{"arch": "resmlp", "model": "self-supervised image encoder", "dataset": "seven-segment displays showing three digits", "train_examples": 97500, "image_size": 32, "crop_scale_min": 0.2, "horizontal_flip": true, "translate": 0.12, "rotation_deg": 5, "color_jitter": 0.4, "method": "simclr", "norm": "layernorm", "norm_position": "pre", "hidden_act": "gelu", "mlp_ratio": 4, "parallel_block": false, "inner_norm": false, "patch_size": [4, 4], "conv_stem": false, "layers": 16, "width": 256, "projector_hidden": 512, "projector_out": 128, "projector_hidden_layers": 1, "temperature": 0.3, "init": "xavier_uniform", "residual_init": "none", "optimizer": "muon", "muon_scale": "spectral", "learning_rate": 0.013, "momentum": 0.98, "nesterov": true, "orthogonalizer": "newton_schulz_5", "adamw_lr_other_params": 0.0026, "cautious_weight_decay": true, "max_steps": 6600, "batch_size": 256, "epochs": 17.3, "lr_schedule": "cosine", "final_lr_fraction": 0, "warmup_steps": 330, "weight_decay": 0.0, "adamw_weight_decay_other_params": 0.01}
Rows from block 7 of a small self-supervised image encoder, named by matrix and row number. Rows with one number belong to one neuron. Each number is 200 + 40 x the weight over its row's rms, rounded and kept within 0 to 999. All counts start at 0.
Before each neuron's rows are labels from the 100 images, of 14848, where the neuron reaches its highest value: "top examples" is what is common among them. Only what is clearly more common there than usual is listed. The data: seven-segment displays showing three digits.
# fc1: MLP up (model.blocks.7.mlp.fc1.weight, 1024x256), inputs 0-63
# fc2: MLP down (model.blocks.7.mlp.fc2.weight, 256x1024, transposed), outputs 0-63

top examples: dark on pale
fc1.487,228,167,222,209,210,239,200,212,144,225,112,247,185,127,175,211,237,203,192,143,260,240,156,129,214,208,226,213,196,156,254,224,225,171,113,185,235,140,187,247,218,200,119,230,94,128,156,184,211,131,245,218,263,292,208,162,154,149,210,217,200,185,254,236
fc2.487,227,289,178,240,168,192,171,195,206,157,191,195,248,253,221,249,182,130,176,255,208,134,195,284,220,143,234,136,210,201,224,194,147,181,206,232,242,180,215,197,234,176,273,219,268,103,171,246,121,220,188,258,245,166,252,196,233,212,204,260,188,158,188,215

top examples: white glow
fc1.279,156,170,184,157,221,148,198,228,205,147,262,217,174,288,156,152,231,222,202,177,184,258,150,178,239,247,175,240,190,159,205,192,264,239,160,186,170,123,200,147,208,164,245,255,233,252,204,143,148,223,251,144,177,200,250,250,193,170,209,191,161,276,220,236
fc2.279,188,210,144,275,194,223,202,218,248,220,238,187,224,260,212,202,156,226,258,214,206,219,218,173,200,202,209,211,189,165,170,145,160,191,153,159,224,247,130,210,119,202,225,165,218,213,179,184,166,194,134,251,166,285,169,113,187,285,135,274,135,124,163,184

top examples: amber glow
fc1.605,304,208,210,187,231,225,117,179,255,220,181,198,151,248,223,168,268,142,215,145,231,197,214,220,166,211,239,161,278,174,234,232,180,197,194,133,220,183,227,279,169,164,205,235,148,167,174,102,223,221,199,209,185,183,177,172,118,168,227,267,255,251,191,157
fc2.605,132,178,187,175,192,103,167,188,187,203,211,191,265,165,106,264,157,145,158,201,227,220,194,211,165,183,162,214,175,179,207,67,175,160,120,254,204,287,194,254,272,173,209,254,195,246,191,260,194,238,220,279,209,185,165,210,274,232,175,192,241,144,158,215

top examples: green glow
fc1.433,254,194,160,156,196,103,193,188,170,198,201,268,211,250,287,196,227,178,248,115,181,181,173,259,169,225,169,197,206,100,184,257,138,153,216,222,274,212,215,159,179,193,186,166,175,177,153,166,157,261,157,181,184,190,129,163,218,250,136,241,285,203,191,159
fc2.433,198,154,168,210,185,231,230,149,249,197,134,111,241,222,141,193,164,195,225,247,162,192,253,177,208,201,201,178,213,196,217,132,175,262,202,135,220,145,186,221,156,130,244,162,260,235,209,237,264,175,260,224,161,172,272,207,183,137,252,218,177,188,219,174

top examples: green glow; second digit: 1
fc1.49,235,225,188,224,111,226,180,157,140,167,264,188,206,238,181,219,230,252,278,132,201,240,245,220,267,168,168,143,210,215,130,137,172,193,194,215,232,204,151,237,172,202,190,256,200,263,160,186,147,216,229,201,212,197,208,151,195,273,196,219,258,191,190,233
fc2.49,216,250,190,138,240,175,160,202,228,252,205,211,238,201,137,208,166,169,132,258,139,141,123,154,147,149,202,157,230,165,255,174,215,129,212,129,186,240,199,224,253,198,206,130,275,223,211,186,232,229,129,226,178,208,230,162,201,156,197,196,243,223,179,179

top examples: dark on pale
fc1.671,238,182,218,244,199,199,237,271,256,252,226,226,172,237,182,190,123,215,235,259,242,220,233,269,128,221,150,203,163,225,212,202,231,228,195,189,252,214,225,128,184,198,168,212,187,175,241,223,210,138,85,225,187,197,229,226,104,219,140,189,186,182,175,255
fc2.671,108,107,136,266,196,163,128,190,107,187,186,157,215,263,141,220,196,188,115,186,216,195,195,215,291,195,183,222,213,187,194,164,149,187,242,203,207,114,141,162,213,235,213,179,175,243,164,226,195,175,229,191,143,138,242,217,240,213,169,190,267,203,139,204

top examples: red glow; green glow
fc1.211,222,212,207,150,204,300,218,214,160,172,232,145,144,148,224,206,185,171,153,201,168,211,252,207,247,202,198,130,208,208,192,192,168,198,209,168,207,215,230,259,196,206,249,225,220,175,246,159,249,211,159,129,314,258,262,131,141,253,248,206,238,267,191,199
fc2.211,133,176,241,204,231,151,114,184,181,206,214,168,273,278,141,160,206,206,241,215,236,225,195,232,125,180,236,179,213,111,214,131,250,248,160,234,226,170,192,232,298,176,139,133,207,176,203,275,203,121,189,196,135,143,188,164,249,217,218,154,246,215,217,224

top examples: third digit: 7
fc1.528,210,222,284,198,179,210,189,215,219,216,234,195,195,317,204,274,202,140,218,206,196,249,243,224,196,172,218,147,217,229,177,192,201,164,166,240,139,211,275,213,233,139,186,205,218,274,165,244,236,213,190,181,177,123,200,166,187,217,159,250,205,184,181,148
fc2.528,166,165,169,229,188,265,233,200,170,185,167,239,141,147,213,161,200,224,206,228,193,232,167,213,194,229,146,201,185,199,257,179,157,191,176,238,202,200,184,237,119,213,220,137,179,191,226,177,206,245,235,209,230,228,196,160,135,184,245,197,185,159,155,195

top examples: red glow
fc1.731,196,224,218,202,278,194,142,203,163,187,164,217,153,217,145,142,185,176,252,266,127,189,252,257,136,216,211,162,202,228,220,161,203,190,201,172,191,222,247,113,181,218,131,193,242,244,143,176,227,242,192,240,168,191,240,201,270,185,152,218,196,153,200,246
fc2.731,190,164,199,227,165,145,289,236,267,96,197,236,214,218,186,215,235,267,269,194,217,166,183,197,278,205,176,129,183,157,153,139,252,277,173,193,190,243,255,202,169,218,182,239,183,227,235,218,151,215,243,183,143,195,173,178,179,152,158,272,153,223,203,149

top examples: red glow
fc1.218,221,124,217,251,208,251,192,251,261,236,237,212,215,207,246,221,183,222,207,208,212,188,187,300,174,151,122,218,178,142,199,204,218,176,132,181,193,199,252,189,234,239,206,157,200,245,256,158,253,102,152,270,179,182,254,198,228,185,229,160,253,180,263,226
fc2.218,249,155,157,215,211,200,228,117,187,174,255,151,266,191,204,170,150,185,226,190,206,212,195,188,212,215,182,231,243,243,191,169,190,257,279,233,170,176,170,254,174,209,247,208,176,195,245,211,166,193,226,128,250,268,210,137,220,230,228,204,183,216,219,183

top examples: dark on pale
fc1.18,254,179,231,176,176,198,224,219,245,137,264,207,252,283,191,226,260,171,158,231,153,211,199,217,188,187,156,225,196,178,149,135,107,281,221,274,256,163,168,195,182,215,180,148,258,241,217,194,110,169,136,216,225,180,138,185,135,164,116,206,235,164,178,125
fc2.18,182,201,154,174,177,288,188,287,195,224,213,194,218,231,159,246,162,243,160,202,282,221,165,176,164,228,164,187,198,153,154,210,80,111,219,246,290,138,151,170,134,177,161,180,196,203,252,210,190,272,270,165,260,234,250,188,155,214,147,212,139,276,225,229

top examples: the digit 1; green glow; first digit: 1
fc1.547,222,181,161,217,276,196,220,189,240,156,138,159,244,134,218,203,202,270,201,165,189,142,254,213,230,157,177,139,182,216,183,225,212,115,210,172,165,245,207,185,175,191,209,228,188,215,125,212,256,107,181,199,209,239,242,178,166,232,134,136,142,158,170,194
fc2.547,241,179,189,220,144,217,221,262,179,224,303,220,235,217,221,221,195,170,238,225,219,280,189,177,215,145,185,174,168,197,221,221,215,218,270,253,303,201,204,268,193,192,209,177,197,133,225,244,175,211,266,287,195,207,246,235,168,202,269,237,146,225,180,180

top examples: glare
fc1.747,269,173,237,271,198,231,168,211,180,149,253,178,243,219,206,138,273,201,220,207,241,269,171,253,172,234,195,174,253,158,187,210,167,151,236,268,183,184,283,220,164,184,223,242,195,123,197,230,227,153,155,155,239,148,239,215,211,208,209,205,193,191,145,209
fc2.747,228,261,178,181,168,229,270,250,236,253,141,257,193,176,247,278,213,228,225,226,211,179,193,195,254,202,140,309,184,216,172,200,189,215,244,202,245,228,189,151,206,268,200,195,211,171,142,171,218,202,217,237,166,223,227,198,193,225,166,192,184,240,185,188

top examples: white glow; third digit: 1
fc1.89,203,247,157,152,284,232,209,253,214,143,222,207,197,234,225,213,169,159,221,189,171,192,170,159,191,230,194,185,205,117,143,135,206,270,205,205,206,279,211,272,249,249,147,125,260,223,199,182,208,231,290,182,176,175,146,169,176,199,178,195,151,199,232,176
fc2.89,165,135,163,224,154,186,183,133,171,219,206,144,132,165,196,174,194,226,256,175,202,196,225,199,248,216,262,204,233,226,194,217,202,211,122,169,206,173,136,169,190,200,234,245,176,157,192,254,236,240,141,125,207,205,244,231,241,249,187,148,256,162,149,195

top examples: dark on pale
fc1.265,226,176,191,234,242,206,220,171,186,220,197,234,258,129,115,209,210,173,225,194,138,217,158,242,203,147,206,198,177,228,185,140,205,218,119,231,150,240,206,121,230,201,270,169,211,175,213,187,118,201,198,176,103,181,243,186,227,190,257,227,253,159,125,206
fc2.265,178,206,232,172,214,221,170,182,163,216,198,185,151,198,321,197,187,239,122,153,256,179,246,208,192,187,215,214,189,198,262,268,185,181,268,184,229,242,175,258,189,262,140,183,152,194,182,147,264,178,240,196,247,178,170,197,191,151,204,161,190,193,138,189

top examples: red glow
fc1.670,201,178,220,215,193,187,199,184,161,265,278,238,198,223,204,230,212,207,198,240,296,255,285,211,193,191,152,192,230,207,273,200,177,180,203,130,160,209,208,160,256,194,169,167,216,230,248,158,149,250,153,224,255,149,155,245,223,159,246,224,297,249,118,148
fc2.670,191,241,192,217,254,273,236,179,131,122,91,218,160,230,196,236,210,179,207,193,208,264,186,263,196,203,218,184,176,226,209,215,239,170,206,231,169,195,190,169,174,200,237,219,218,153,220,181,229,123,210,223,210,233,152,156,142,242,185,150,208,198,191,176

top examples: dark on pale
fc1.82,258,167,205,131,283,242,154,167,182,183,154,232,227,229,162,198,182,177,210,209,231,235,208,238,262,160,213,280,184,308,224,229,204,193,228,182,206,222,107,219,206,194,209,195,188,210,208,141,181,184,124,165,237,180,174,284,160,220,284,211,176,182,207,252
fc2.82,177,223,226,285,157,161,138,220,153,196,260,262,116,144,255,191,207,216,154,195,191,225,196,217,149,237,264,192,191,251,170,179,237,240,209,153,163,171,223,157,195,216,158,183,190,274,239,137,169,216,227,211,183,205,183,267,192,186,182,178,201,255,177,206

top examples: dark on pale
fc1.754,174,199,197,228,187,186,264,225,215,237,298,180,195,190,210,107,185,170,141,188,216,211,236,257,179,210,184,262,219,162,223,204,233,229,231,221,195,205,171,173,212,182,235,252,238,140,245,197,216,213,158,194,148,240,263,183,265,206,188,243,164,135,187,220
fc2.754,245,179,195,154,167,157,149,164,272,161,207,170,161,190,154,306,207,237,234,306,264,244,242,156,174,238,206,197,216,184,178,223,250,161,209,194,213,215,169,214,180,213,182,195,150,153,216,206,243,259,193,265,242,221,143,119,158,188,235,212,217,218,194,221

top examples: glare; white glow
fc1.642,144,182,203,140,184,245,145,112,225,113,140,163,177,191,222,181,212,182,190,237,179,206,212,218,220,209,230,217,226,143,169,201,180,202,181,161,175,213,187,245,221,251,237,230,205,231,206,193,166,190,271,262,187,222,155,197,200,231,195,151,179,167,243,153
fc2.642,203,237,160,275,204,157,257,243,213,164,190,177,257,230,175,147,161,143,252,133,277,211,221,213,265,109,202,181,117,215,164,151,227,187,198,155,190,152,214,219,286,148,104,168,184,169,163,231,171,208,141,107,200,200,223,193,221,193,157,233,274,198,209,183

top examples: amber glow
fc1.350,185,181,154,156,174,277,272,217,193,226,253,193,243,173,197,203,157,176,192,156,221,251,218,208,185,128,247,275,174,175,125,246,245,235,218,127,248,228,241,180,185,200,250,155,192,173,231,191,150,197,189,177,183,163,232,158,231,217,142,233,171,160,219,222
fc2.350,219,210,155,115,175,163,180,127,233,128,151,201,157,253,287,171,146,248,198,230,188,243,182,227,185,215,174,247,219,266,209,240,233,239,199,209,231,192,218,228,185,177,220,271,180,265,194,237,216,158,147,226,279,291,204,237,127,188,131,221,220,205,225,216

top examples: white glow
fc1.144,231,131,188,169,307,215,199,193,200,245,165,232,126,251,211,213,206,237,142,145,195,236,221,210,260,251,158,212,228,170,177,215,256,169,183,194,225,168,132,197,187,165,208,219,229,141,216,181,207,147,247,281,233,218,176,182,199,190,209,220,148,114,138,250
fc2.144,189,220,249,182,188,185,205,190,159,264,228,177,226,129,211,174,133,222,238,219,288,127,169,149,149,171,207,203,194,177,190,177,188,227,202,168,158,255,286,215,205,148,182,248,157,192,134,193,223,223,148,113,163,201,196,165,212,228,170,176,200,291,200,203

top examples: glare; red glow
fc1.253,178,152,134,167,183,241,165,240,245,154,141,192,242,181,208,134,220,170,238,237,189,125,169,194,224,235,178,247,237,161,234,151,223,213,159,195,145,137,225,169,238,168,156,247,213,177,210,190,145,234,244,221,186,183,236,172,244,180,186,194,206,184,220,183
fc2.253,215,195,288,167,153,173,235,268,147,164,140,293,197,273,247,157,233,257,173,188,244,256,200,295,227,128,224,209,203,180,157,174,170,183,224,224,139,201,179,173,163,227,234,139,180,249,142,267,261,250,153,167,176,279,172,197,223,204,158,146,239,161,168,126

top examples: glare; dark on pale
fc1.656,186,158,160,204,218,153,204,218,139,129,214,208,228,180,152,198,196,209,230,178,247,231,269,215,197,192,114,219,201,171,172,195,206,311,196,234,168,258,189,179,208,189,165,238,172,215,225,268,145,210,258,165,228,164,166,229,178,186,230,193,172,184,197,140
fc2.656,124,219,208,201,213,134,181,199,254,254,180,143,200,145,237,170,191,278,213,227,207,211,204,189,198,195,240,248,223,209,163,118,209,184,158,200,235,181,170,300,234,226,266,193,186,91,142,195,164,229,86,181,227,231,243,189,225,186,214,165,257,192,205,231

top examples: third digit: 1
fc1.633,252,230,180,148,142,247,279,139,193,242,201,170,188,291,190,242,175,253,245,173,163,195,182,252,274,122,129,152,240,150,233,228,214,156,197,152,148,160,209,173,201,173,256,226,218,166,205,152,188,257,200,210,195,252,230,121,176,204,188,213,225,149,182,222
fc2.633,194,227,215,178,248,196,131,184,163,175,180,154,230,223,153,166,230,188,193,196,163,201,247,213,206,202,195,191,211,198,174,225,189,207,149,238,247,202,165,205,181,237,199,301,203,211,195,220,165,118,177,193,187,152,199,202,243,181,202,160,206,211,222,258

top examples: white glow
fc1.457,135,204,192,180,269,155,218,127,201,106,183,217,170,212,176,192,145,227,218,264,243,215,196,164,197,183,221,211,236,210,215,230,173,238,176,248,236,132,241,123,210,201,168,259,208,151,153,161,170,224,222,186,175,138,230,209,186,185,203,229,200,254,173,224
fc2.457,265,199,169,254,150,178,254,217,205,201,224,127,174,172,254,212,213,187,222,230,242,226,174,289,177,240,223,218,135,211,139,233,247,150,235,204,203,212,171,189,252,181,204,157,237,245,204,209,185,183,156,227,263,251,211,247,164,211,151,165,293,136,135,189

top examples: blue glow
fc1.233,188,185,201,139,229,230,176,216,213,215,114,218,181,224,220,140,231,249,266,193,155,123,232,183,144,127,206,262,156,172,160,204,133,213,252,132,196,152,281,244,175,212,150,264,158,171,176,185,218,199,165,208,264,221,190,219,153,272,197,208,164,196,179,184
fc2.233,172,184,187,233,297,174,204,168,157,182,181,190,211,175,209,203,215,159,233,210,196,198,179,210,208,188,219,162,185,254,203,172,245,162,218,189,238,237,185,170,248,162,171,219,183,192,187,238,175,173,204,215,190,221,160,178,161,164,185,215,234,157,190,183

top examples: green glow
fc1.28,192,138,117,195,216,159,237,232,87,213,187,199,157,190,241,253,200,184,206,171,263,240,167,198,269,156,173,158,160,143,187,164,217,252,301,231,267,128,151,223,223,205,207,238,135,229,156,208,274,239,218,200,171,206,237,232,217,138,251,196,202,279,179,193
fc2.28,208,224,197,181,208,251,205,151,265,161,169,263,210,250,125,269,198,151,234,254,200,249,250,188,155,264,188,193,226,206,154,188,183,205,135,249,157,201,246,183,232,186,163,156,191,232,230,258,206,161,155,183,233,226,113,151,207,225,160,194,189,170,192,261

top examples: amber glow; second digit: 1
fc1.691,144,139,152,210,202,189,142,207,234,264,210,249,283,223,217,251,292,199,253,185,183,252,158,195,162,184,211,259,244,172,223,174,222,139,244,175,239,161,188,194,196,185,239,193,192,263,226,174,188,220,225,242,246,214,158,184,184,177,160,186,174,169,191,154
fc2.691,226,250,268,233,174,213,239,169,217,198,161,149,103,231,216,256,119,185,183,229,226,208,219,217,193,160,202,171,138,134,201,173,127,187,270,192,211,282,202,155,180,172,171,152,191,113,200,203,203,228,203,218,204,232,243,223,193,225,260,193,251,217,245,188

top examples: first digit: 1
fc1.443,234,205,151,192,201,200,286,201,226,244,173,168,203,241,192,200,182,231,149,253,186,210,124,192,187,121,233,101,246,134,112,179,154,236,227,186,169,175,154,239,193,203,143,264,185,192,168,235,172,170,142,224,198,238,199,158,247,185,151,178,230,190,274,249
fc2.443,260,204,261,192,195,202,250,223,124,154,207,148,177,162,198,192,206,66,248,154,179,269,238,180,201,187,211,158,152,229,237,208,179,125,228,195,217,208,138,207,254,251,231,244,206,244,179,216,247,141,262,219,180,104,220,224,192,220,253,201,200,227,122,204

top examples: the digit 1; second digit: 1
fc1.190,238,190,194,184,262,174,165,218,135,174,186,229,211,206,203,201,181,197,121,174,189,209,164,282,178,146,263,171,191,231,209,180,199,238,309,183,166,139,214,242,136,169,211,153,202,130,235,189,218,199,200,218,227,180,246,227,140,173,166,225,195,150,216,224
fc2.190,172,247,211,216,197,206,222,242,227,171,266,159,209,151,219,163,207,136,295,231,196,233,245,253,226,239,182,203,216,141,111,211,156,115,207,195,221,206,262,106,225,229,193,198,217,237,186,139,230,178,156,177,162,203,188,211,248,255,118,234,242,224,269,167

top examples: the digit 1; first digit: 1
fc1.561,211,164,262,246,182,244,223,254,158,233,135,153,193,152,302,233,230,178,216,245,220,201,258,249,243,183,220,183,185,180,212,294,155,174,213,182,252,220,191,210,196,267,273,224,191,218,190,145,221,209,190,204,173,225,166,211,183,203,109,222,219,152,245,232
fc2.561,183,194,224,126,202,260,149,193,230,231,231,227,152,203,143,161,142,198,234,225,178,182,188,160,164,260,273,262,213,224,181,233,192,254,166,292,217,164,202,188,253,152,153,184,259,250,196,125,229,179,266,240,235,230,204,118,212,259,220,126,231,258,229,212

top examples: amber glow
fc1.683,337,235,184,138,155,127,196,186,178,256,182,158,208,139,172,157,256,220,237,241,189,179,150,199,199,214,240,205,205,202,187,143,201,218,194,212,241,189,242,218,269,158,239,240,234,215,230,196,140,146,159,243,244,262,164,207,189,137,191,235,144,236,197,227
fc2.683,198,221,157,205,184,227,203,258,219,201,238,225,230,239,227,153,197,185,165,187,245,276,213,262,160,176,107,265,112,156,199,253,119,203,150,223,203,146,211,207,235,212,182,206,238,182,152,212,243,243,195,103,126,176,177,182,212,129,201,119,275,231,224,143

top examples: glare; second digit: 7
fc1.98,147,218,264,295,235,197,211,228,173,197,201,98,117,128,152,230,142,258,202,199,208,148,231,163,253,176,244,228,168,203,206,198,155,183,260,179,219,250,161,308,161,226,184,150,190,139,182,174,236,206,161,198,240,202,165,146,220,279,204,163,197,234,243,104
fc2.98,257,209,244,182,197,202,211,145,209,203,135,144,239,195,182,186,223,197,280,240,156,165,158,215,237,201,242,214,190,156,208,224,256,215,171,190,193,242,225,242,221,180,183,172,233,165,192,164,157,207,248,197,232,233,252,255,162,168,231,248,236,188,207,246

top examples: blue glow
fc1.247,177,228,156,222,189,209,250,133,216,216,233,141,136,160,202,199,128,191,192,206,232,159,193,166,247,139,195,207,158,193,241,213,196,251,272,228,285,223,120,143,190,191,196,205,230,259,198,167,110,191,190,161,175,261,250,250,137,132,218,190,271,154,194,204
fc2.247,206,231,201,249,212,253,124,262,210,160,170,226,210,239,170,241,240,244,205,224,174,173,193,176,157,259,162,187,235,67,182,152,185,202,187,204,187,123,167,249,217,145,196,160,154,181,160,237,249,197,190,182,197,155,203,141,214,116,210,271,177,219,219,230

top examples: second digit: 1
fc1.86,154,212,232,238,216,214,228,207,237,226,214,212,196,203,261,185,241,176,212,169,213,239,160,193,217,180,233,225,233,340,228,208,213,162,207,163,202,232,207,202,198,186,160,131,188,192,201,179,156,236,133,199,109,238,177,188,235,176,208,140,275,192,236,205
fc2.86,189,246,240,163,232,165,248,230,178,237,175,172,231,168,111,220,146,191,190,211,255,177,146,175,197,206,149,179,154,232,262,169,119,238,199,226,197,232,178,225,203,245,147,192,248,187,187,180,214,219,281,125,177,202,207,210,170,194,175,211,258,184,160,198

top examples: dark on pale
fc1.423,242,160,233,252,233,196,160,226,230,255,192,236,205,210,264,159,205,190,214,229,246,191,145,158,206,194,176,238,239,234,218,180,237,252,217,75,188,198,180,242,162,180,256,224,173,171,246,243,200,185,266,126,142,207,172,148,212,247,192,197,196,179,143,179
fc2.423,135,237,260,267,239,175,249,207,164,249,195,235,170,203,226,211,232,234,173,212,214,206,213,173,216,139,204,168,198,193,91,168,204,183,110,250,206,108,202,231,198,226,224,241,243,284,229,161,157,168,142,176,208,190,167,279,223,228,219,194,205,263,242,150

top examples: white glow
fc1.589,235,219,235,224,231,185,190,97,179,158,225,165,226,201,109,225,254,271,191,204,222,173,191,133,230,259,166,160,243,252,189,179,175,199,152,195,240,276,203,209,216,253,181,221,133,182,233,124,197,205,160,158,214,185,165,194,243,291,206,187,230,204,171,160
fc2.589,224,244,238,206,173,247,183,228,240,150,207,278,274,238,212,146,202,179,178,193,200,272,181,273,145,180,203,309,159,133,283,127,268,252,298,174,189,246,116,244,130,188,250,198,224,199,168,268,262,235,137,213,149,166,215,156,157,103,188,213,235,203,255,199

top examples: the digit 1; second digit: 1; first digit: 7; third digit: 1
fc1.101,186,214,181,201,194,220,213,213,170,219,195,207,227,129,129,263,216,182,232,266,147,197,218,263,217,170,218,135,252,155,192,322,242,218,227,280,231,200,181,224,209,162,197,232,212,205,216,247,241,149,237,120,216,233,279,206,127,205,99,214,305,148,166,238
fc2.101,215,184,201,173,183,160,230,196,184,200,179,157,297,274,190,221,166,172,151,164,249,208,215,175,142,278,276,191,177,208,244,190,154,226,185,159,235,213,146,195,218,211,168,195,235,271,253,202,175,252,185,272,201,174,146,176,224,221,193,185,218,264,263,205

top examples: red glow
fc1.398,173,193,165,266,142,196,213,167,180,183,144,138,211,187,224,188,205,185,185,184,176,184,180,219,188,174,172,231,121,183,254,194,261,234,231,193,217,238,168,208,201,183,253,202,146,203,158,274,227,169,179,182,225,201,138,193,189,233,272,215,164,170,178,227
fc2.398,239,191,182,215,329,186,205,218,234,167,258,138,244,195,240,236,141,206,244,210,233,186,139,199,233,213,192,147,261,209,216,221,133,199,242,213,208,160,249,260,181,162,181,235,233,210,214,213,160,198,229,255,92,148,241,190,144,174,230,140,233,183,139,181